config.toml
model = "contrastive audio-text model"
dataset = "chords played on synthesised instruments"
train_examples = 52083
time_shift_ms = 100
n_mels = 40
hop_length = 160
input = "mfcc"
spec_augment = false
win_length = 400
tokenizer = "word"
vocab_size = 60
loss = "softmax"
embed_dim = 256
encoder_arch = "conformer"
encoder_norm = "layernorm"
encoder_activation = "swiglu"
encoder_mlp_ratio = 2.67
encoder_head_dim = 64
encoder_fused_qkv = false
encoder_qk_norm = false
encoder_inner_norm = false
encoder_moe = "expert_choice"
encoder_num_experts = 8
encoder_moe_every = 2
encoder_expert_mlp_ratio = 0.25
encoder_experts_per_token = 1
encoder_shared_expert = false
encoder_subsampling = 2
encoder_layers = 14
encoder_width = 160
encoder_positions = "learned"
encoder_kernel_size = 15
text_encoder_causal = false
text_encoder_width = 256
text_encoder_layers = 6
text_encoder_norm = "layernorm"
text_encoder_norm_position = "pre"
text_encoder_activation = "gelu"
text_encoder_mlp_ratio = 6
text_encoder_head_dim = 32
text_encoder_fused_qkv = false
text_encoder_bias = "none"
text_encoder_qk_norm = false
text_encoder_parallel_block = false
text_encoder_dropout = 0.05
text_encoder_inner_norm = false
text_encoder_positions = "learned"
residual_init = "zero_last"
optimizer = "muon"
muon_scale = "match_rms_adamw"
learning_rate = 0.0036
momentum = 0.95
nesterov = true
orthogonalizer = "newton_schulz_5"
adamw_lr_other_params = 0.0016
max_grad_norm = 1.0
max_steps = 4100
batch_size = 128
epochs = 10.1
lr_schedule = "cosine"
final_lr_fraction = 0.05
warmup_steps = 200
weight_decay = 0.4
adamw_weight_decay_other_params = 0
Rows from block 9 of the audio encoder of a small contrastive audio-text model, named by matrix and row number. Rows with one number within an expert belong to one neuron, the router's apart. Each number is 128 + 32 x the weight over its row's rms, rounded and kept within 0 to 255. All counts start at 0. Numbers have three digits each.
Before each expert's rows are labels from the 100 clips, of 14976, where the router gives the expert most weight on average: "top examples" is what is common among them. Only what is clearly more common there than usual is listed. The data: chords played on synthesised instruments.
# router: router (encoder.blocks.9.mlp.router.weight, 8x160, trained with AdamW), inputs 80-159
# gate: expert gate (encoder.blocks.9.mlp.gate, 8x32x160), inputs 80-159
# up: expert up (encoder.blocks.9.mlp.up, 8x32x160), inputs 80-159
# down: expert down (encoder.blocks.9.mlp.down, 8x160x32, transposed), outputs 80-159

# expert 5
top examples: the note B; the note F#; rumble; root: B
router.5:190108138167117157132100125153125148139139125085145118140087129106119104084127143144145151100154176134109137170115137110128101220140149121184115137156109110127128123148125107129122182135101104139107164152142164110212077117125157150132112065
gate.0:176120165097131123179162082144137159167144144078088139139134119135089194105137147108112173103126111126117061164159095094102132105131104096171114099073165128110063130142136089131144130107091091122118133115152238162118139150125064108098088123
up.0:135136118096136142118120076153142156117150137124105135160134143106089127123144165164102152122121165089146000088139089115112121131085140134108109062072177187067069063131142107148166123118106136182169116082173160135142109165183088108132112143
down.0:103111109076149057109115151139085142136096150145160104113118172217096139133147120152121107081135133063131116106098062152076158122128121174119116111168158174099112177134151184145176125143183080130091168144074163088142118127123082152169130179
gate.1:148122133131124133130125063124176171190130147094153224058168100103127137161109123115127135123108158138149157086139157147108137115075197255109145117082108135087214112126131164083078102167103160133105161149101169091131129147087116127147094115
up.1:114101143161133157136171085144061133138161125147173117078202155113071130127147129142165153164091186100130180088110165122172145097171191138150104070111145194142080107138089146138102103130142153155148140073163131148097125142127081186170127117
down.1:132071083163083107123146074125141187089147108142150089127094176129157138080157151041131128120063143109118208129131104153123125133116110163156152176133187103088090147122123141160083106085149161105114146175111087072145138141154063102086194121

# expert 1
top examples: reverberation; text has "room"; text has "reverberant"; organ-like
router.1:096150109075171134107120139114079139133136070150111146077122172152115183118128136105181086137105132099086136093090120162138183076107090165136168091123122111127109107048102133168141106063155137156126105120172115115093111182162106094112153114
gate.0:143120093084168174128196204139082155140185097135105070106177089094068087075138151173093117149121106157144149184115165166168095119134146116118110126134096183104153146134108060133152094136084117123158133132099113095163142108107070107186046085
up.0:097156109139153091151145079064061122146089149139147168154073167053097179204132049157109085113085167145114093136142149125144117103166128124146147113149115134187190093156117121145057148124167075119119172195131108138159068161128152141134145110
down.0:162119139081134155134182107161140169136158128097182116163088088137136134083146132079148068110144115131128114214055131086129123174146145172137086107098113076100124136092118104098121131099120111091124077086122144154154135113140112114102034145
gate.1:135117131172120150089163167147192092130151106142127069162026127124115155051136097080130159134138113136107134100145145076120130130125154096155091125173139140174124206149163088102121146143136093166142116080128127108085086142092126148118131133
up.1:138144084112182199140153134130108156107131111118175193124079206175117152108142119135149102118152085086140070211178135095089098139183116144078115101118128143134056134126124164096145103137127163080143102097135123171153146119156118122145124170
down.1:116062147088112168120142115083144086137115107153139104120110130098107157131140146142136166173187111129132060080172133137192128175033146185109071132113119095118113117174086166156133138133145112124107136148108133137150140123111123159125096172

# expert 4
top examples: arpeggio; marimba-like; rumble
router.4:125081181147110183120156180163123115129102169104118140196137154097118093156088191114082152089067161179151129127158137055158085180131130129177144191156133151093159124140175120117088178119109105148155120119171131151173072071154150168178164110
gate.0:152089152094060178174146114203167142063130152163167090150192110133168033134139125131116169121129160122141100122116150092114131142095188136077123110120164089125122110102137121157130149138140134093080153179117195111174169156147090163091067199
up.0:113110175126135194087184139140106122065113125175077095168139105146169056101155139136149163099139103143119096150131144135124138112133133165106176116135147080161132109090112141074112098120145072173102159157087236079133105108100156103158137125
down.0:109148168052143123143053112170084119138123114106115140156131131090175110107144102094105100138144156124139192154190138177070100127138156138129156169107099089138166244137159177139131183171104104103146114131143104142076129163142117099122097132
gate.1:166137138109110150074090134122145145124153178126121096190158044116141138142033060172099130146117146145148098142087135171140110120087179132099170130084059104098127069158137155157115186127153129124181132154093101099169119145105146148102160158
up.1:127101123107149079149176082172150161124101104118128081185171179104163118152099128144126164118163166156142091125130070117131102187116132101163103151181108137168054187101187190094150104144143153136086157126132084092115085093125140120173166118
down.1:110174165105138091124123109052147178144107138143141206167130108212178150129108094115114161079113149110159123142168078103138149129144081144120131105064106129095176147113114178173139105109137145113143094115091072178133093115171075152164102089

# expert 6
top examples: arpeggio; rumble; marimba-like
router.6:084061068126097150152118122153097134126145092130139143116134085091154161133130146120068141175142123141106130171125135119109149088146136170117132132129154172114131132145153126140077165165177109114059146161127156081077167111098135070154165142
gate.0:178121093202097136144086139111097138125112126154109107132133091102112094138127158114168108155099152172157120075085192084132122089130122147078100149197191071136097091132123030118131096076131104112140152109089170132127184106123101117154114158
up.0:133114088176152151099172090129193126078085141131129088164180147078160111128150145064127135167096113109120104182116146155144096107164098129072208161079206134125077150096109112087159108124103110150148111092115081114173143165169159050140169118
down.0:162129131144151032087127092113075178130114133118147106161078117055169108132071171129108155115158206098112147108103120120084125135101114120085129155029186127140126199106120069146146155102086138084113111119157144137176068123144084147079163106
gate.1:127127130149092148130163084124130078094129095107081171099159166142083141151144174092153108146167158073111079062188160132134176136145152255046164111124111063124166083140131093106155185136139113090138174197122200167142154163145151175114104150
up.1:118118195136143067087126158122131115165117194140127122160127113094190161140040163151084209132117091137107107168135083116142091116113124078118109147170106076155195121123149099114128151136073141139100091166152105101149104091071139102101144102
down.1:152137166085170160164145142102172121122148126095094136190153126076127149174092179151116068143108086110109140064094087084169134158151146068115133125143106089127143113172148130125157164130144094082117129179150114105169104142184160162123058127

# expert 3
top examples: the note B; thin (high-pass); instrument: marimba-like
router.3:151148110142172105139138116169113117103116156162140148177116134074053095118155113072109119103073123179136169125138106160132053133117182105124131102136133112091177087161143149125088130177122153073158160158110170109148118175080127104083084115
gate.0:091089192171158070077113117134159138078135125122152120179160152122122115099071205093055087113131201109138149091122084153124103168114119076083110155176167085134127183168116149154166166156119136119133149127116164117125057065112099146138111121
up.0:143134149101111139126163113163144155223115150133053176126211106144125108146090065131113209102106144132093139205152121108125138094196108106133125121097203116162171095127135053110098169162076112161114130154143184145124156124096088145141090135
down.0:130116142075160131137163093128116139123154106080167208145166121086127090101079091137093093145135173103115113129066166157089154158171169147110125139069120146142167184146129124100112145140150106100132120139135098122056139148122087104122080136
gate.1:164102124160078125100187147124096084148152177151146133211104136115119114097103143133110118122113154098117205064141151091053118126056102080167194088165121125176147232135120111096116167123094117101130146062101165126082170146087115144148099143
up.1:106133149114097057112096139136051127172152098138151115128136106147091115139119076137126071124098086139182091069181143174123155110136130139148107116140083151125151086135126120161107108115170124159132119126125148130177131113134081102098179161
down.1:126166166160155065110059145119246098158107108149103100189217144084130115113141157130089097158164137124126186171151095157149132142111128123188158157152163101136141109119151228138118139144105136191151154154111151140090138094168134103134069093

# expert 0
top examples: the note B; playing: arpeggio up; plucked string-like
router.0:168089124155126154132156127143134141110154143092128103137094157095153131064101073079093139120092130150121164111147139094165127201098129092157107132168153125108172146183094162098085140139134103199115173096140131140129118167147152135150111057
gate.0:166115108150111138149094152141086136176140122139163162068121093078078138094089070117099160161193160170132079086058126080036126147149137176073175101107080119128158094144132189180094161100120111175111164123135176121142141070155144168113149133
up.0:137134131143120131176033180143119150186118133147139154106163146146094146098105049066146140141201138189129087165082163085072130108112125143136068126158154190119109133121128164182101126098162152119096140067105160083149105114123067092139090142
down.0:085100135133065137170090079105151129132160127130120119116083134227101107153202065126176058115121101098148106107081177151196153142158154139193087138171090146090116140122127106132130109156125184155140150110127172134142177125117150112122144165
gate.1:166151111116100139122131127125057107132144164114121104162106022168154135113117076129103158107140088125157074126197122146227112129109101121125084101117127088147169162133110142143140204150194140107126134203128149103110149084089099132083165159
up.1:166131105117113184143158152132132107140096135165187073100102153144155138105107159163161122102144124121134164092157081133129159139121128117124072098112144144111097182108131021140182099122113087093112148086106141148140137141124127099170187120
down.1:136139129168149120125095132125098174111105128116124100092120142103154212121054171073096161063180118143168090110131119168073106071133110111126178069085105103116146186142130101096129143120118169144121132139181241088117226093052161145102168132

# expert 7
top examples: the note B; muffled (low-pass)
router.7:116113099096094142123142093145084131163169129068107144102113181122107187119084138087158090145045162139111107136145125168073126119103065213137116136150118132150130088109092145139161130129175122181110123117148122165157110178151150072169110153
gate.0:138169086144130190100154093123133099132120115107123068072110125165101137081185090120154157112095151132156066142113146121090114118168185159135139096138185173095146193134153083148117137140124096106154092020146121125164152169093213182133170143
up.0:087090089123163090106184083157090107082114130112125095188201172094201133145148133130099121134109167134112086121102153165144137135105084055192152136215201165150137092117112135110105090112149118119138114153124068149123118165151182113133162116
down.0:121071092127164155105165165103141154079106170126153053172184105133152179120091184155147135160107115118114177098047101105133146163157111096103152135122179080120131068092065160100113085132143105112128085185104157100115072114143141103130138143
gate.1:170096084126086201144140143136108134138129146120156082181033092125114095139156175125125184159158129143138161097178132077130101131140096068148071154124098105124120181157071109115140116155103150099089152169087176125129187178085133180068147093
up.1:109149194053111179163154106135128173100153151109108146156138066186139094116105124151116096131148114125155050107154120079033126132133120184150215131067118043188181102121105205126081114116153149101115160113123156115148104181112070158101108182
down.1:130129170165136128109117133143182190078157138117066061161193108173111099058095105107167168129097125184160119212147111087071138097132074155137133167162147132103158207125160115075101109103127126126131141132125176085123182100137081134184108067

# expert 2
top examples: pink noise; marimba-like
router.2:163096119172099164114138116132085141128072167076123173122110170106131144089093092138096148132129138133119088082144172043102085189121141159160083180147129145148131137159156138095146178191108108117078177204111165169125124117096149160140116093
gate.0:165133081056108103162171133144123106154154117125144056099196189139146165141157120142089197134089100198122157137137120093156104160134170101121103164114057103131117125131155152098110110150120118167104146177122168112126115095110051166120114146
up.0:203129109049104112135122112152146088134146134155099112116092111203111146161112156094126070126141154118106100125123118154143146156128123116152174130133100131104172182151107110138161135172147168105207105153103133151146109142074088166079108159
down.0:105148152138125169109121103216152140142143107142165190125171099088140130090150158202102065121144122101163106072113120119108134167180093116176141110208102121107165071150167154130118151114117124110174134122110102093145054105148070143098143166
gate.1:123112196107170165097200162124195128129116142097127144130116101065094070115144127098091133143115142128121148071129127115094093178106212066104127150166076178128143174154138114138100098152073083149089102100114159133186110165136134092075115152
up.1:093099137072127146119209117116130076109129120135120157167154132177121091125172130168131091112134122123178094070123135099163132095151199126161089140117168166120170135125118109124174167131106078106107120139133136147157139158159112150079115151
down.1:141139113117144105089123148146164149073146103134137215135135198096160124096122098155104013126129137097128165086064102119153155172144197083205131132114123139150159075145148108087141143121079096113119141111128121161124102127155155122107171171